A small image captioner, trained from scratch: 7.2M parameters, decoder activation geglu.
Rows from block 4 of the image encoder of a small image captioner, named by matrix and row number. Rows with one number belong to one neuron. Each number is 50 + 15 x the weight over its row's rms, rounded and kept within 0 to 99. All counts start at 0. After the name is the row's rms in percent of the matrix's.
After each neuron's rows are labels from the 100 images, of 14976, where the neuron reaches its largest size: "top examples" is what is common among them. Only what is clearly more common there than usual is listed. The data: simulated telescope pictures of galaxies. In brackets: how many of the 100, against the usual share in percent.
# gate: MLP gate (encoder.blocks.4.mlp.gate.weight, 384x192), inputs 96-191
# fc1: MLP up (encoder.blocks.4.mlp.fc1.weight, 384x192), inputs 96-191
# fc2: MLP down (encoder.blocks.4.mlp.fc2.weight, 192x384, transposed), outputs 96-191

gate.269 095:40 35 50 58 39 50 75 61 50 51 59 36 41 50 28 44 54 28 59 50 42 50 50 62 22 85 38 59 50 55 73 46 22 50 47 30 50 50 36 42 39 50 50 47 50 50 50 58 50 56 50 50 43 76 50 22 73 34 69 50 62 50 50 50 71 38 75 46 50 50 50 50 18 50 31 50 72 64 31 69 25 61 50 50 54 50 37 50 15 50 50 34 64 43 48 50
fc1.269 100:46 66 69 58 48 28 26 76 50 47 10 50 61 35 67 50 24 76 19 50 47 65 50 36 50 28 30 27 56 50 50 50 35 50 50 50 43 34 33 31 40 31 50 50 50 49 50 25 61 33 41 50 21 50 36 54 45 68 50 27 50 50 44 37 50 63 57 66 46 23 50 50 50 65 74 38 50 50 50 57 50 35 33 78 29 50 32 50 45 50 84 34 60 37 74 50
fc2.269 103:50 50 59 52 50 74 67 24 70 58 41 50 30 50 47 50 48 36 60 50 20 75 91 50 50 49 50 50 50 47 56 53 83 50 22 50 53 50 74 58 62 59 62 44 47 81 50 35 17 63 89 50 63 50 69 50 50 50 57 50 50 50 50 33 80 33 60 52 42 80 50 46 50 50 59 50 50 71 50 50 50 33 56 72 50 50 50 59 75 59 50 27 78 78 50 45
top examples: many-armed spiral (52 vs 8.8); tilted (43 vs 18.3); irregular (37 vs 9.4); winding: clockwise outward (31 vs 13.6)

gate.46 092:50 12 50 47 34 77 57 50 63 67 50 65 10 26 50 36 50 50 35 50 50 68 82 39 50 58 50 46 33 36 49 48 50 41 50 78 68 50 50 37 41 50 50 50 50 50 44 03 42 53 28 44 72 57 50 36 51 66 50 50 50 38 50 50 61 45 50 50 48 71 32 19 50 41 50 50 62 50 53 35 08 50 50 50 49 82 50 61 79 50 30 50 29 45 50 38
fc1.46 100:37 30 50 42 48 27 51 17 11 76 50 69 74 50 50 29 84 58 50 50 49 72 41 50 26 50 50 50 50 50 50 16 53 50 64 58 50 50 22 50 23 56 50 50 86 50 32 39 53 59 50 40 24 63 50 35 30 57 39 46 30 50 65 84 68 37 50 71 31 50 67 72 42 99 50 21 50 48 50 67 66 45 89 49 49 50 34 50 50 41 76 49 58 50 50 51
fc2.46 090:57 50 50 70 35 50 50 50 43 50 50 57 66 26 50 61 66 88 50 65 50 22 50 65 56 50 31 50 56 43 29 50 63 58 71 60 96 36 50 53 32 58 25 66 50 50 23 50 96 51 91 50 26 68 58 46 56 47 50 71 62 64 37 50 66 44 50 50 50 50 47 28 50 50 48 50 41 72 50 59 40 32 20 66 50 35 58 53 50 64 52 45 28 50 19 48
top examples: many-armed spiral (33 vs 8.8)

gate.130 109:50 51 44 50 47 44 50 21 65 31 41 46 54 68 60 65 35 57 80 28 51 57 50 50 50 50 54 30 42 59 72 50 55 54 50 68 32 62 34 50 56 34 57 16 18 50 50 50 47 44 50 50 63 28 50 81 68 21 85 57 24 50 50 50 55 46 64 51 50 61 38 50 42 50 44 19 50 68 60 50 50 50 47 38 57 45 42 42 58 33 50 50 50 43 50 39
fc1.130 090:33 28 63 54 46 69 49 46 45 50 60 45 50 71 50 38 50 39 32 56 50 50 70 68 50 63 32 30 50 64 50 50 74 50 55 50 41 62 80 71 50 34 50 75 40 40 52 80 40 35 73 49 23 50 71 27 24 46 38 28 28 16 47 15 50 50 36 68 38 28 50 69 50 50 50 50 59 30 50 50 26 57 64 50 52 50 73 53 50 50 50 50 52 50 50 79
fc2.130 099:40 50 27 59 26 49 42 42 75 50 17 50 50 63 32 62 50 50 50 43 62 83 31 50 50 46 50 50 41 22 50 64 71 33 46 50 55 35 44 50 64 50 60 14 01 50 50 71 49 50 50 44 45 45 71 50 45 69 65 29 57 47 50 70 40 62 50 58 50 46 77 57 28 53 32 47 37 44 50 50 64 50 36 42 22 50 50 56 36 60 50 50 50 50 43 38
top examples: many stars (69 vs 35); star cluster (42 vs 9.1)

gate.96 101:77 32 50 53 58 74 32 64 22 39 41 50 19 54 50 47 55 42 48 34 24 30 50 50 38 62 55 46 54 81 50 47 28 47 70 38 26 63 72 50 50 36 50 50 51 29 54 86 78 36 50 62 48 63 50 46 65 47 50 63 43 42 56 50 93 66 50 52 53 46 32 62 46 94 33 44 64 64 36 50 21 84 50 50 25 50 34 31 50 50 50 44 66 44 42 50
fc1.96 102:50 44 50 35 33 42 85 56 57 58 50 25 78 50 31 51 25 79 50 70 31 32 99 50 49 50 41 46 39 50 76 60 50 61 22 36 47 32 50 50 50 50 68 57 64 50 50 21 50 38 79 39 24 35 58 36 50 83 75 49 68 50 58 34 40 50 43 71 50 42 56 50 50 50 68 50 69 69 50 42 50 36 39 43 81 39 26 67 65 50 50 87 59 55 49 46
fc2.96 104:50 73 46 75 55 29 40 46 37 50 50 50 50 50 50 56 61 82 50 50 50 11 50 71 68 50 48 75 50 42 60 53 29 50 27 41 36 43 50 50 37 59 67 55 40 50 42 52 43 42 39 57 33 50 50 40 58 69 53 50 67 66 42 50 61 48 50 50 32 68 35 50 50 50 18 50 53 50 53 59 54 50 33 53 50 83 62 50 34 50 23 38 61 58 74 68
top examples: many stars (78 vs 35)

gate.245 105:26 50 28 65 52 66 24 76 55 50 45 35 30 41 50 81 50 40 38 22 75 67 38 26 53 40 50 48 47 52 89 60 31 66 50 40 50 12 50 56 45 50 59 30 62 52 57 53 32 50 39 50 69 34 69 50 56 69 82 32 41 50 50 07 42 38 50 64 68 59 65 59 70 50 51 50 57 83 33 18 50 25 51 45 50 28 50 50 43 58 48 65 31 50 50 47
fc1.245 091:50 21 43 55 34 75 65 50 47 50 18 57 22 79 50 50 40 50 62 50 80 41 11 55 57 50 39 28 38 51 43 66 50 33 50 48 55 55 50 41 68 50 60 50 39 77 62 10 50 51 58 67 92 30 45 50 52 50 57 34 66 78 50 58 44 50 50 50 50 61 50 52 61 77 50 60 65 89 50 38 27 50 50 26 50 50 39 50 60 33 74 44 48 31 39 39
fc2.245 101:50 50 50 63 50 19 50 50 50 75 39 42 72 69 74 67 49 69 20 40 36 50 64 83 50 45 50 50 63 63 76 49 78 53 27 17 50 46 32 53 20 62 24 44 50 54 41 53 25 50 81 50 46 53 50 58 50 67 46 39 67 42 50 50 34 68 50 47 38 66 33 69 50 44 44 68 63 50 50 67 47 50 34 28 34 57 50 23 35 55 64 32 81 45 33 50
top examples: many-armed spiral (75 vs 8.8); tilted (50 vs 18.3); winding: clockwise outward (43 vs 13.6); winding: anticlockwise outward (38 vs 13.4)

gate.323 099:50 26 48 50 59 51 73 50 55 41 39 54 47 69 50 23 64 63 40 50 50 50 50 59 50 46 66 50 37 50 54 50 59 50 70 50 63 45 50 53 33 52 41 61 44 18 22 41 65 50 30 50 50 52 26 43 72 31 50 50 61 65 55 42 30 60 46 41 51 31 35 63 62 50 50 50 50 37 50 60 61 82 38 78 56 15 52 91 50 50 50 21 69 50 50 51
fc1.323 108:65 50 50 50 42 53 73 50 86 47 48 72 50 50 50 50 50 34 50 48 53 62 42 28 49 54 50 40 34 71 50 74 57 50 50 61 43 24 83 30 48 50 60 78 50 66 18 31 50 50 18 50 34 46 55 46 82 64 35 53 26 50 51 64 30 30 66 40 44 37 50 79 32 46 32 41 51 50 49 81 53 50 30 50 50 50 88 65 47 71 52 50 50 62 39 61
fc2.323 085:76 34 99 47 57 54 50 50 63 50 50 40 48 73 50 60 50 34 38 75 55 50 38 50 49 63 50 71 50 68 71 58 42 35 75 50 50 77 34 48 50 69 18 42 50 50 60 49 68 41 28 50 46 50 62 44 13 45 50 51 50 50 50 72 56 66 50 62 50 59 50 45 40 68 52 66 31 37 37 50 40 50 50 25 50 73 65 59 50 49 50 50 61 69 40 50
top examples: many-armed spiral (48 vs 8.8); winding: clockwise outward (33 vs 13.6); ring galaxy (32 vs 9.4)

gate.194 100:61 50 24 68 50 65 43 56 40 28 24 50 40 69 73 32 68 50 17 66 51 87 54 78 82 56 50 59 37 47 33 58 37 38 26 50 51 50 50 42 36 53 27 22 49 57 20 41 69 69 50 40 36 50 64 34 35 50 50 75 74 50 50 50 42 60 50 50 50 56 23 36 51 49 45 60 50 50 34 19 56 57 50 50 35 50 48 50 50 75 64 23 84 50 32 30
fc1.194 101:50 50 50 05 50 65 28 25 31 50 50 75 34 46 41 35 50 47 27 21 73 72 33 33 50 52 26 50 41 50 54 55 50 50 50 50 65 50 50 36 11 51 75 77 50 50 50 83 46 31 63 34 62 50 50 81 31 50 62 45 50 64 68 50 50 28 42 79 36 50 50 33 19 66 65 51 50 56 31 61 48 50 46 47 64 61 50 49 65 65 50 74 37 50 60 40
fc2.194 096:76 25 66 50 62 40 50 50 81 50 84 44 33 37 58 50 50 50 36 50 43 61 58 30 75 53 50 30 40 62 60 50 61 83 50 50 51 28 49 77 80 65 14 27 36 47 50 50 32 50 28 50 41 50 41 73 80 27 29 36 55 52 50 74 38 50 50 66 24 50 43 50 68 50 50 35 35 63 43 50 50 71 55 73 50 45 64 23 63 50 50 50 40 50 37 52
top examples: many-armed spiral (25 vs 8.8)

gate.59 088:50 50 38 59 80 50 67 56 56 47 21 64 50 60 22 61 82 46 50 54 55 50 45 26 63 57 15 55 35 23 06 50 44 50 39 50 70 32 43 56 51 18 06 53 36 58 50 35 61 48 50 66 50 26 50 41 90 50 50 41 50 60 57 29 53 16 50 47 50 50 38 78 50 50 50 50 61 50 47 55 50 50 59 50 32 50 50 57 62 17 50 28 46 50 65 53
fc1.59 095:33 60 12 50 35 73 34 75 50 50 51 50 50 40 72 50 21 42 50 60 51 44 50 26 61 45 77 57 30 50 50 50 81 72 50 11 64 43 50 50 50 61 63 50 28 26 50 65 40 60 50 50 17 43 58 39 21 59 62 93 43 33 51 30 42 66 27 24 89 81 70 29 50 50 50 40 50 50 50 25 39 47 43 50 50 50 50 68 23 50 50 50 71 25 75 29
fc2.59 091:57 70 50 56 50 50 59 50 67 49 35 50 70 57 32 34 99 76 50 30 65 45 50 60 66 33 19 46 59 50 50 83 50 43 62 50 60 34 50 20 50 49 24 56 61 50 35 83 53 62 29 68 50 24 32 59 80 50 50 50 65 55 50 68 52 50 50 50 41 72 50 54 58 69 57 79 50 50 50 31 64 47 50 77 50 20 39 48 50 75 22 69 50 51 36 56
top examples: many-armed spiral (80 vs 8.8); tilted (54 vs 18.3); winding: clockwise outward (46 vs 13.6); winding: anticlockwise outward (40 vs 13.4)

gate.214 111:43 62 53 85 28 70 50 39 38 52 50 50 45 50 40 73 73 64 75 65 50 70 50 82 89 50 50 42 48 52 61 50 50 39 50 25 36 50 81 44 67 50 60 77 58 44 50 50 26 53 50 50 64 50 45 38 31 10 60 43 50 41 32 50 18 26 50 50 50 77 50 40 50 65 61 39 50 64 66 32 49 50 50 50 50 35 59 42 46 53 69 68 53 75 36 64
fc1.214 101:68 50 50 48 28 29 50 55 74 55 50 26 71 29 50 50 38 64 34 66 50 20 50 29 28 43 23 50 28 31 51 48 41 50 50 65 29 43 61 36 50 50 50 18 23 50 46 27 44 72 53 42 79 50 55 63 50 58 57 47 50 50 51 57 83 59 50 50 38 50 50 18 49 41 50 33 38 50 56 66 26 23 29 63 44 32 64 43 45 30 54 50 48 54 50 74
fc2.214 105:27 50 59 64 50 50 63 63 36 53 49 50 50 72 50 20 79 48 50 44 50 50 50 41 44 32 38 50 50 67 64 21 48 62 50 50 35 50 62 40 50 24 52 69 55 50 70 50 52 50 36 15 24 52 50 54 50 36 17 50 52 50 50 48 68 50 50 50 61 57 50 35 32 50 15 50 50 66 50 19 40 42 50 62 35 71 67 50 71 72 74 31 43 25 28 42
top examples: many-armed spiral (43 vs 8.8); ring galaxy (25 vs 9.4)

gate.285 103:50 24 59 30 36 67 50 50 50 50 50 85 39 49 50 50 50 53 62 50 51 50 20 74 62 28 50 18 58 59 50 40 72 50 50 65 32 63 52 59 63 50 49 75 50 75 25 74 64 50 50 34 52 17 36 27 40 43 50 59 50 25 70 72 50 39 40 52 69 52 50 58 61 58 62 07 77 38 62 28 31 73 70 34 52 50 67 32 50 63 41 31 50 50 59 70
fc1.285 097:65 37 52 35 28 84 82 25 41 50 38 50 35 50 51 50 50 75 84 25 47 50 67 36 50 74 39 50 66 38 39 55 35 50 50 43 66 48 50 47 48 15 28 71 50 50 64 58 55 63 19 50 35 64 52 54 47 50 67 70 34 50 49 40 71 48 50 30 24 50 29 41 55 50 31 51 74 21 49 49 78 50 44 65 50 80 50 41 50 81 50 79 50 50 50 47
fc2.285 098:73 31 28 40 50 60 74 62 29 50 50 71 69 32 61 50 50 69 50 90 13 42 57 72 28 59 44 50 76 32 50 50 57 50 16 79 46 50 34 50 50 50 75 22 50 50 49 41 35 50 47 50 69 69 50 49 50 50 61 66 60 51 70 50 25 36 50 50 81 50 87 44 53 50 50 50 50 64 68 69 40 69 68 50 50 14 53 38 27 68 64 34 49 28 50 21
top examples: many stars (72 vs 35); edge-on disc (25 vs 9.3)